python train.py --encoder_arch="resnet_bottleneck" --dataset="simulated fluorescence microscopy of cells" --horizontal_flip=true --loss="softmax" --encoder_weight_standardization=false --encoder_depths=[2, 2, 6, 2] --encoder_stem="single" --text_encoder_causal=false --text_encoder_layers=12 --text_encoder_norm_position="res_post" --text_encoder_activation="gelu" --beta1=0.9 --one_sided=true --batch_size=512 --adamw_weight_decay_other_params=0.05
Rows from block 4 of the image encoder, named by matrix and row number. Each number is 500 + 25 x the weight over the matrix's rms, rounded and kept within 0 to 999. All counts start at 0. Numbers have three digits each.
# convs0: reduce pointwise conv (encoder.blocks.4.convs.0.weight, 96x224x1x1), inputs 75-149
convs0.0:562510568472478531478527477487453460486488504480475508492504483522498581440476472503541476476482478548474485473479476436499467518494481563429454498513495451480500461442469511550499489510490502503466473495514484507459528486464
convs0.1:547526555443506519494520465546489472466489527446471473515485490492498456485482479458506477489545477494485489527477495511477602498500480477473530535512524513530492498661516536529485541532497472515497495497510491463533565500513
convs0.2:490470529490513485517542495526497487471488481517519487479502540486529504535510532524460466529516462518527494504520503453535534484546526478542508502498483517501514487519434542539477535498520514519504497503492497507510543486507
convs0.3:543489534489543496512521514505488471488483500497503513512503512497469486485504489568487506490560484516512494530476500491501477512502474492497508501510503521520505509507497520491487527476527537485521522526497482501507540498525
convs0.4:565527528456503495485496505502456436476486492463460481481515561459485556520465454536489490499487467513448473504458552521514520498498481534457504477509515513579469452524526483501513534493487457556516460485524532493493534505512
convs0.5:509461497518497507505467502469461500547437492469480490482498523481484507484488471517508482507520505498505468472521548507499486465481521457516480492490511498501487479464527496490486508534471486522511514518520496491471498489522
convs0.6:581475522473482481487524523488479457466458486469555481488495480462510558461493534455513492551505493568504488551498468514524454513458484530472482484469485504469513454480507480465441553492493506548462504505515480503476484473534
convs0.7:517530509491509485470530498491491531453469502494467496492488502514491531510496503544494499497507495500474493506568515486551486475480497473505503544536508523506515533493541485506522498489490509505511492513508503507534528492492
convs0.8:513456489476536518519539477485494498498451506479482472498497484504498512494485479467519493474533498482477511501511519480518444511491499497481513508507537519543482552505495486513548515507529501491502516501462499529462530480502
convs0.9:510541524502461473515480477476528492548473482481529481496473484503507556481491512477489477475486506522481504519504486504529519543485481523465514459547538495513508519535476491496527497476494478535516454518459492521485538496525
convs0.10:557529497484462513483490489460482461506455503491461469484495498510498461491471506594486485474518491461471485469432523438498611476492527490460499485498431439470514495471464469551467434492526506455475493434498517510531561499443
convs0.11:500497509499531474477504519506478513527539533477483504488495511518471451498486505448551489497477508478436472497465521513500486502524500460471514511509542492493458536585497513452516469493507495505528505476453541481547520523485
convs0.12:545511524477511501490501484476482519510450474451501488492469467521478581533493475482468468472485488525509484543504472491526486508481499529539519499550547537548526488509472496564510503484505505534514519502493482480506538501467
convs0.13:542484507471487497473516472543491563491498465461477478501478484502474505507480472508500478485500474520488478478541481484540501511467493544529510475507532534472503515528501481592518475498509523501501459468490478464460493504444
convs0.14:535505495523511499487474491499501515484509508517460474481508537495504506504479495488489483512528505496488506542489537461505500526502564500542522520486495526482481497487549499475499502516488502505514465515500478479511524499496
convs0.15:501475522530508502512467528537458484493494477519537467484503509513501497485440503497479465536583463467516469577487501510472465501537476458455477493486488506508467495529576438452482529518487489493484495473507515541491526464602
convs0.16:477464483500500510516498484530471507491511492520493495506516546525483502505512496489509521503481464486470501479467494540499494458486481491472472471478488488503546464493493528510498499469504492490492539488501519547496484475520
convs0.17:518493526462493508488516491498485526482530476487464476524485495485481488526489506483497499481516495500518497462544492483495476491455516491557498528479489518468481520498539485500478456517513484472488484495478478473492485557475
convs0.18:518547490497531496538541486478484470517491455522468485503529477486549464507463503506500518462525499475509467504481461478476523465530475510494473446459457490479504454502464499527446471541470525488468488478525524489468496472489
convs0.19:488463497468492501489454526525501562478553473459474512514501454515479496489495497459512515488497455502493500499488474562486457506494472476462501494492530515485458503523530484519486509505527517490502515494471492515494481468474
convs0.20:488466472556488490498550474511474515521510527543492494514519509492489503518507483464504490492526455511522515558464498469476525496575467474487516502502478498506440476631539543438503469492530498494496481482499573429474559500532
convs0.21:473481495515508503482507571493494523483589497521475534504511513496487492514494507498521530501488499507549498479518475485508491491513493535507487500480493479490512510504509488486489477502540511485491533529558505497477480512469
convs0.22:460487489484485491512522496551484501493532488467503496493479475507474508502471507493527520485479509504464477503486481495493445498494513542486469462491487462481531480499481485452486492494515494491463441465541500523504521472519
convs0.23:503503516493506494480534505510490494496519508492469487500498490539499515501492507527496465513488533489451494496528500486480427550453501475464501509470496506470497504527502516494505489481557501517513525499453492513466543548497
convs0.24:535548519507528512481552484512496541454464512509476474485489546477509548509504500479505489553534503511455504474547522481521500485500537547528511554522538513504535527537558498472516507505459467512490492509491502494509494467502
convs0.25:602529573443480486496481497521483475533450519447496461495496575501504480442492515485492489523497491514516497527470443537482471478454515583451452486468464454459529495486489484575451523457485519490439471468497496555507512426415
convs0.26:498498478492533494480532468484519528519436466458485468496496513501510511488485536459509498476529509502486488453510486496501460514440534587496500501466483491487481488497522452481493496508501487518496484511500458475491512463449
convs0.27:493458488533460478485516480500480473524472481505519497482494492504492499504465476489471496464475484489465501474500458503481462496514474472450469490482466453490510476513513481474466483464530491482477483474477480484496526478486
convs0.28:471491502505519524497500454468491504490492470496487473507502502479493512487485496472466491493480495494490491516515529541469497495507531532497507512487506522471498486442505462461491492491502475510528469509493510461503511511534
convs0.29:488490478479480531500479486514513495527511486475506498504519494528524486522503502503530536520498506491451485494501493509481465472506483429470480487483490496516509492504482511503510542551426430503498509512561498523490454558505
convs0.30:482496494535491485473466483488485471484483493482481490504486531526487484508497496469502479483496495495496494475502583527509463471535549493491525509477500499469503502418484472447508476483521459514525460503481551460489523482472
convs0.31:466476505481512532513472519476480473508490492488498471511501474472497502501496497437491499458481491468550492497465515511515545496474500468515515511511480473516526494476498500494494510484479484483513487499520521485514500505524
convs0.32:485486445484491521491497449491480476460472472488481467504500464527506502492485477495546479493492501526491505503530500487501477448499506527510468508488510502482465488485516480488525519552519465503496519501538490475462469480498
convs0.33:495530490484511503486507510509497496477479496510505505492484497525520550467484515491496502495532538509503499473512500487509491471479508542481484530516507485503529541512509490491535492503472479493487481548475485518469471491493
convs0.34:509529501495495502499499506498512485517492473495479512515526483521520472496517511480524489507463514473455499453492512462499483489497504464485480505498488500505505491502495539507500497534493487517497553516515504494508492488479
convs0.35:509530494462459500500522479495485511486457495488503457494485480514485497497476517514482487476523491487526512534496469481498471492499478501497480501477477484468500486486508488469491468495519501478465509479495460478486508451485
convs0.36:528494514508501496505524564490523477495525492545508519488523546470544513483504486561497499521488525478539481484510477483487511490531497473486500492506491482515529502515455519520489496504481539482499486485541490504489497494510
convs0.37:515473494494538505486504519481488510505517506486477501497504556468479464479496507497503513479530502499491506524492486528499473495501515492500504524540495511522487504487487500475485502523474515478500508496509484507534500498503
convs0.38:507545479518525538513500545486474498509507513483482524501514492511504468516492506483501501482454533474515474444478509449490492481516507488470495484508506480503468497475488513483496469480522507503512483501492509462470487527491
convs0.39:481574501558491524507525492470528478485544487511522516485485504473546489508514515490479507499488499473518475452533485477478510499536500549507519468540490490505478496462463541481480498477491521517519488485558551475480500565472
convs0.40:472489484505498501521468459495520522492496513492493498516499528485488478452539516476534520497490457488449515441479498459472508494530464469484494497491483501487438490515470558486496526515454480477501498487490490489495459497494
convs0.41:540533526488467466465498529490459508475454496497480430498478507512484531520470493488517479443544491505486479521485456478464459500469473521434447468455473462486516449497536469498483473481513496485459510517495484521503531491471
convs0.42:529505492533478457492506491498497511490524460496491506473478465531519535560489481465460493507470495507494494481543479469507506509496520491554487475514515498513512511539495480544505495472460507499488471506487525502478485497467
convs0.43:497524513484520477480509553515484525521536496478497497474475522493519489513466492476462459521487492495491465470520514486514508498460537489513494509470497501490570492497540451512497501499520518484491477484526541563502529518471
convs0.44:516475526462503462510570464520442457415408475493494479493520504484476515505487479475475483482558481479471477512496532501494472507467520529496520470522521520529534527527492489469487531499458484499507495492474517489490503486521
convs0.45:518460526449464498474504504508473510499425461509488458481491514525464482466454476483511493484508468493492466534459482541474478486492486508464467493492487449442540507505549468503482502492489521465473519486490500522512519493498
convs0.46:513547504488516497486564510521514468517543493498466507495460496514494455506474477510510515493500495470491498473470498559486545491470517543519520530482489508524505505511565466480490468494506518480489495477500532498519525527467
convs0.47:485494496480484485480487519507457499493527480499494549488490562487492500496476482576504498457497498484525472477498505500496470473491477492501483491504503473519546477513477509510494505524443532490508519485533440496476463488492
convs0.48:474490507487501486502545527490476518465505476553495491485500551486473504499482477514502484480495506471473478481506512484446481495503474501531489500479465509503458492489523488497511501501518473478487518487495498491486482493536
convs0.49:470502469473447494505520459500500458480496495509521473485493589515515457476509513519472492546460493529477499486495582500530510448469471455514489504457503477473515504476499491486529533466522474499500484510503495530432496479481
convs0.50:535563528504478489477508533510483478511479509509451515504475447549469478502479480438489518502477502503517511531520487505493541492486489484511505546486492485485516516479499480526520458494513524479489472478518487526508525512473
convs0.51:553508514504506515469487507505524484526529499479484505508487476517476517486495503548478499500536484527505537516546501491544481515458546535476500490507512492499501497465537501531527533490506525535494508482503449460486512498483
convs0.52:509462538482553486512493533510508538506512482503498494497510525470460484461477482475519515469523507501478491502518482500551462530485487485491505515539492522497505511471503468501513516506491513503496542517516495520524536508500
convs0.53:527554541512500470505504503490497510516518463533486490495518515495484508480458495475527506477490471467484493496493499458493523523533491484519497511515500518530467506528544456517500505489522496482499477488482527507491513493508
convs0.54:488531511504537508491543480459471513486458492478496488477488566497480460488499494594486467534590504475467486493547579535513516502492512481541508524499502521507472514528561501444507528487510477529544533519508501487510526510562
convs0.55:522525521498548514499528459497475489521477503468486477492476541496506522480500490564487492503578480466507475495531590474460487524524473473487510480502503519505486462496502561500499501470488462534533492531498543486499492551477
convs0.56:483503494483482491492493492486518473550526501465516551496500501485539501462527528498530534490503523486499489490519493485469467529448534497469486479492488481477488487471491526484489465498482509506498525504535494487457514509451
convs0.57:573459524493482502502500488498480479487496468538523488490526527498548495504517517604463512525536500508544503473494512483498570470521469511539491475496472509535499513485476542498497500491478508487518452503482468499501503473485
convs0.58:517500514487513509496512477508504512511505467497496494513481499493490506489480495459494495494517476503462486471489519491498514522512513512506512484499506537508448500459490485459503496497500473496521475515505509524487520516483
convs0.59:497577520479486511487487501450491512494471480471475467489457592483497457484498474464507496496515490470467464498526500496484501496467494448469482500474486492466491483483490476532493529527529514500496512509539504499499466531509
convs0.60:519521525500485503516527486486507484501492456527503485494500503509512537494458486487478489509495474475480482535497494510510489506497488505467502523487501488535503480469539465507512486472495500498490504488496510504487532487486
convs0.61:498505450512478468525561455542485477526469478501464496523516480437503477462501481512499529507456512484510477482502477530480482507527493497476507477495481502505431460488509547471453514496465452496475505465492515446473462483512
convs0.62:491477483490489488476452500528470477432470481446468498537492511460470502483515484480539516494480501478528514476481525517495509482481497450513514477494502489504531499527469456521490480538439484493503483497524452471477467488494
convs0.63:499531493477469524486501523487490514509455470500491466503494568505512510485478508491528474483474501465512496558514452523506513471498477532442440514490478496484544459450560466499517474493488536468492498494495504527461523490549
convs0.64:498506507489462520478469511480516525462550490495512502504486448514511505550490502452508518466482504483503527513495433486473477474439478485474460495455439462456497487472477470498471448500438459462437490461545500461483451486499
convs0.65:537515553489467490498473485477484463529423496478499447471498514494496521436485487470503484516486505504482501536517458482461497451468534522483458497480469444449481463513517448554471486486517473496463479474512454508489512506486
convs0.66:500440499476496528503485488538469499507445502532497498478487572496486514489494498484463510517476465511464481480508494503515479505490480509469485522508502508489495528513507532527515477510464471490491518528541496540504443492525
convs0.67:506484505474442489503563484501487489463483502483509533487505480479517528505510487474485501471523510470517507484458410498451477463476487466430432464430397436430460442505453472442446444497382432444416502445529473484459478481499
convs0.68:476532495493476473490502445472501455479474499478509489457482534491497481465483474481479505513494493473506469506542484481505532482493491498508515516518503516542487526478429488490528507456496464480498484499506526520507476497528
convs0.69:482509492509495495482501504505493478496462487485482522490499491492496522452489504463503518480502500478496498449481507527483484509503485495507503502536534483504576565462485460499511510535444508481503486486520468489455426516493
convs0.70:479491524468478471491471482491477465416498471482513505482518446474496500515522546494491501539502501469494457480523450467504531532489485505494488498528492507498523509504459554562501514477521470519495522498479482519513494524517
convs0.71:490439510471475496508463496487488519467452491519478486504517535493469500508524485524482504494489460506471493468520504526508495482468495467523506519485497502510502521516487513518492505477484478484498569486478507509469465488525
convs0.72:595506516498517505494511506483470515438467489485487485487502518487495486491503492477494510485507493500439503499490472466503483509480482554495501497530525530512502526502518507506511494515518525482502512522527490492506476497469
convs0.73:511485464449497479502479467470503507518450485473498492508491514490490468481502500474501505491496491482486503470494466480478481488466475497485486506500498502483484509494490488490477460498505499468481534494485486465496461509485
convs0.74:544502501479522503503484519476491538494508494489481497490518512496494584490498470464468502517496519534513503506530472472503487508504505502558529522510520518521514514531508487502487560493488489510496489518498465488513491505490
convs0.75:537492495481518478521511463507511464600520485474500513498483474493469500474482454484505492473508495492472485488470479515504516468487499460477492463532529488498479508482534486511484483499485503498484497478506467499510516511482
convs0.76:558456543449479517490488495457476518487503481504496474493502524481513469486486524498504468497498494514493505492462472457493489478502506519500474494481470490440484492501530482513468527467513456502458502470506493493465500512505
convs0.77:538461509466504492507494488543492476499479495495510479499513471510489480493492485507500512477478486491488496500494505512474482507506497483471503474500517497514448517540484503497481477489479500484492470479525494494495492507504
convs0.78:525494504499532475513454546509502484493517499492505514496490460486476503479504515494502502517500511506528481537476501488521538535549503493470519504507510520536538498523488500498505529515485510530521501521494575524541513491553
convs0.79:545514525539488469504525530521518519506509517522511490492508461504497508532525518525479493527526517526539518529512523497526476495551514542500524518492509505526482493526494535492514479500484545511518508521516472485488505502504
convs0.80:552505510479527498490517482513487488470451472495507481494508486499515529503497507500517498519520496495515481453518488506515566531503454525493504467535529534557522492525495485571508553502478482522522482525502503499522514519503
convs0.81:512523489479531472484501517513493543458555497502452476497482504534491428517481482557519512513510508505499484486545489450498464520513469500593517554510522545514497556516510481497518505513497515457522473537525475473506490496471
convs0.82:565547502547483500505506520521480502566533507546506502491513551470521486509508499576490512517545515501571512519458493450476554477541451537496495483500473485503477471491505498535507477481519536488517463495516510475454507481527
convs0.83:516542500481509493509479519497510453483496541500482511506501427510502432469498487442437500518510523491561506480494503507479592492513479465499557518522531510536483558591498500471492482491463527495520478506474529507540538497481
convs0.84:505490507490488468477543489489483460442444502508494473510512503461493489506517500513490513494516504483500528506495498487460514492478513496488487487458466490476527460481490497514460520525518455511494497488486500510513475527500
convs0.85:548505460500517508524510475497502497596461468492459476503503482570491501476487483446502516455504460486531503462481504538512490468522506533517496464486529493519518514465499487536495503487556522488493479505470502497462491491471
convs0.86:484467529497498496463515456525482532469464465531465476464474554485497476463480483492491474457469460445446481548515513505509523540505481501512492547478496501511490485456519475482519494484483503466510502482474555521503482473524
convs0.87:524500538469437470476471518468452481485450473497503466470464515525520629585471473491479471509464469528460488484495530467510470508491512566472461512448484470507545439498486493540536458476494504521481479437504472530460482530486
convs0.88:505554508501493477466525497495512464500502491491473494521491499489491475521502487518499539499494493492513497472478506526493511487480489536494508497480495495504479491526498467504496547481501477504505455500523519469501494499495
convs0.89:478472516501485506500477469463478513527465476481506465492521481496502486502486513478505487501492495512487492463461522509488475540514477455462516505493514489491516493469512489461517482503491497509521480470467512511471468495524
convs0.90:482456470479505510502499526483495459499549515474515537509516481493512456472491507489530501490470505486494470459499503521510482497488520523484482494512530488468457518495495504490492411524477521478497497484498487466496462505458
convs0.91:504524492526503494501533520518504512469489507529509480496477496503474532515508526476508483531478499501500475544554522491543462527487556570470505473505509516479526497497540480467516487493558523554507504504528486482503507552508
convs0.92:499544504487481480482504496559504498492516482492488507523492521495523494497513487507577491503448511492520492501478488455482502507478488452484470470484495474482479486530491500500490489549528452486491532480561503494463459455487
convs0.93:490496469500502496498496465501474499475451489487488486497489509500478502499504474461483495501521514495485478502491472495510497485471505472467496516492486498481525496481467494517506463471498505498485535513461494510478471507489
convs0.94:484489527493492502502520456527477514469489456541490468500479500510468502477464521438494501472531495505512468509490509551500520485481534502524487505493468498458530513496488461495495490509501458494476473498498510503503490532477
convs0.95:540492496463474487518508484461518529495437469510493502501497482528485475537537495504443523492499457475441493508479455454503503453482470492545498476477476511512409516581473526494523516483480482474516478528481486493500487488467